config.toml
norm = "layernorm"
grad_clip = 1.0
steps = 14500
Rows from block 2 of a small image classifier, named by matrix and row number. Rows with one number belong to one neuron. Each number is 500 + 25 x the weight over its row's rms, rounded and kept within 0 to 999. All counts start at 0. Numbers have three digits each. After the name is the row's rms in percent of the matrix's.
Before each neuron's rows are labels from the 100 images, of 14848, where the neuron reaches its highest value: "lies over" is the class under the peak. Only what is clearly more common there than usual is listed. The data: made-up road signs on poles. In brackets: how many of the 100.
# fc1: MLP up (model.blocks.2.mlp.fc1.weight, 1536x384), inputs 128-191
# fc2: MLP down (model.blocks.2.mlp.fc2.weight, 384x1536, transposed), outputs 128-191

lies over: face (49)
fc1.425 098:484551515528476478534500503554504503507513519500491482488544487509531451535526552509507469506489472466541500502516501483547472530502493438538501525501468486529515501509521581506510505504515488
fc2.425 092:490482494475526487494475524464529509509474500499496463508535484542511498470526496528507530467533506483501504524488495539501449500480479535464461480524569475494513538484438470496549450477515508

lies over: face (58)
fc1.241 104:471485510516494507475493476538481495528547524488500496484458469534512529486485491488499548429524503515491477520524490471548480519460496507517542487514485498530454470507531466441485485490524474
fc2.241 089:459452513499579456500498503544468525456497471502513498521467543511480545511528502482509513457465532472532509500492508515502505494479540523488513515526505509491497531463458495518461495518474495

lies over: face (76)
fc1.700 104:508543524519476512487472509504517505470458551464532503507528516568517472518532462538521460503472510508496494471527504509541507472499502517496503508471498501478520527473536508517539492507469524
fc2.700 099:488479515480537519495464514494541476473531491515504503492519521458493535515508473535484535511517478475499522531505497560518462465484471470489466489530538508488467507483543482533538483523530512

lies over: rim (28)
fc1.763 108:490467495516479487507457495469475496484475500505520514514499486513515520463492476503462503497559498490445546445496440489519479528461523506528468461493468527501486504506463489499515520487502516
fc2.763 096:498505534469503478490516517498539497513485519507502501500471570484484488543450469481486513511480460498488481498472533505509525485494536561472504538525536485507440485476504492533460487508488505

lies over: face (56)
fc1.647 102:530469488516520485509504482505474494485558539468465506462503507513530506456462493549460480460530486542504510482511526464491520516535546477508493486487511484527504484515489551513521478510514512
fc2.647 091:472491500462473474490528520514526508546492493458496497471498477543453491478528489455519460537510505482535477513490515490512508491506449512493510514473489506499522544533496496506485497502473486

lies over: face (49)
fc1.286 101:528501495493476498521500484501523521519510503491505517454528525504502487466500499503510514492473489531513459436525514541506539502535527486495495488498518509499491496482485511486492528545536465
fc2.286 098:498507559520520544519434507542527543530467473519502481519478523472507510515481504500501456503512508481498517501505486507527537487507517504505552520548501485515492522495510513492433480463468521

lies over: face (59)
fc1.361 106:497546497479475503524452509480489503456505513459535526513503480496530524483497498535517448530510452481504513509509480498495536519487513548540468531513491517478483559470439521510528491504511490
fc2.361 106:543492487508499556525488449477507520470514515531512490501473502509532492482524475495519492519552501474526509515509485508535468519514498532505509499476488481511487503540523535542485515509471454

lies over: face (50)
fc1.110 102:458528495501524541534505465451462462480472531543490491464484468480517479524539506492499509480466517505459492504495492505513497484497526534510520503508547486465532517484495464510450503512507470
fc2.110 095:499481507467530505461543504537499495521452443510478499531481549505518513497522513481520498456531533477558482459527511521546445498508515509486555542537491519513472472516514531498485513529500478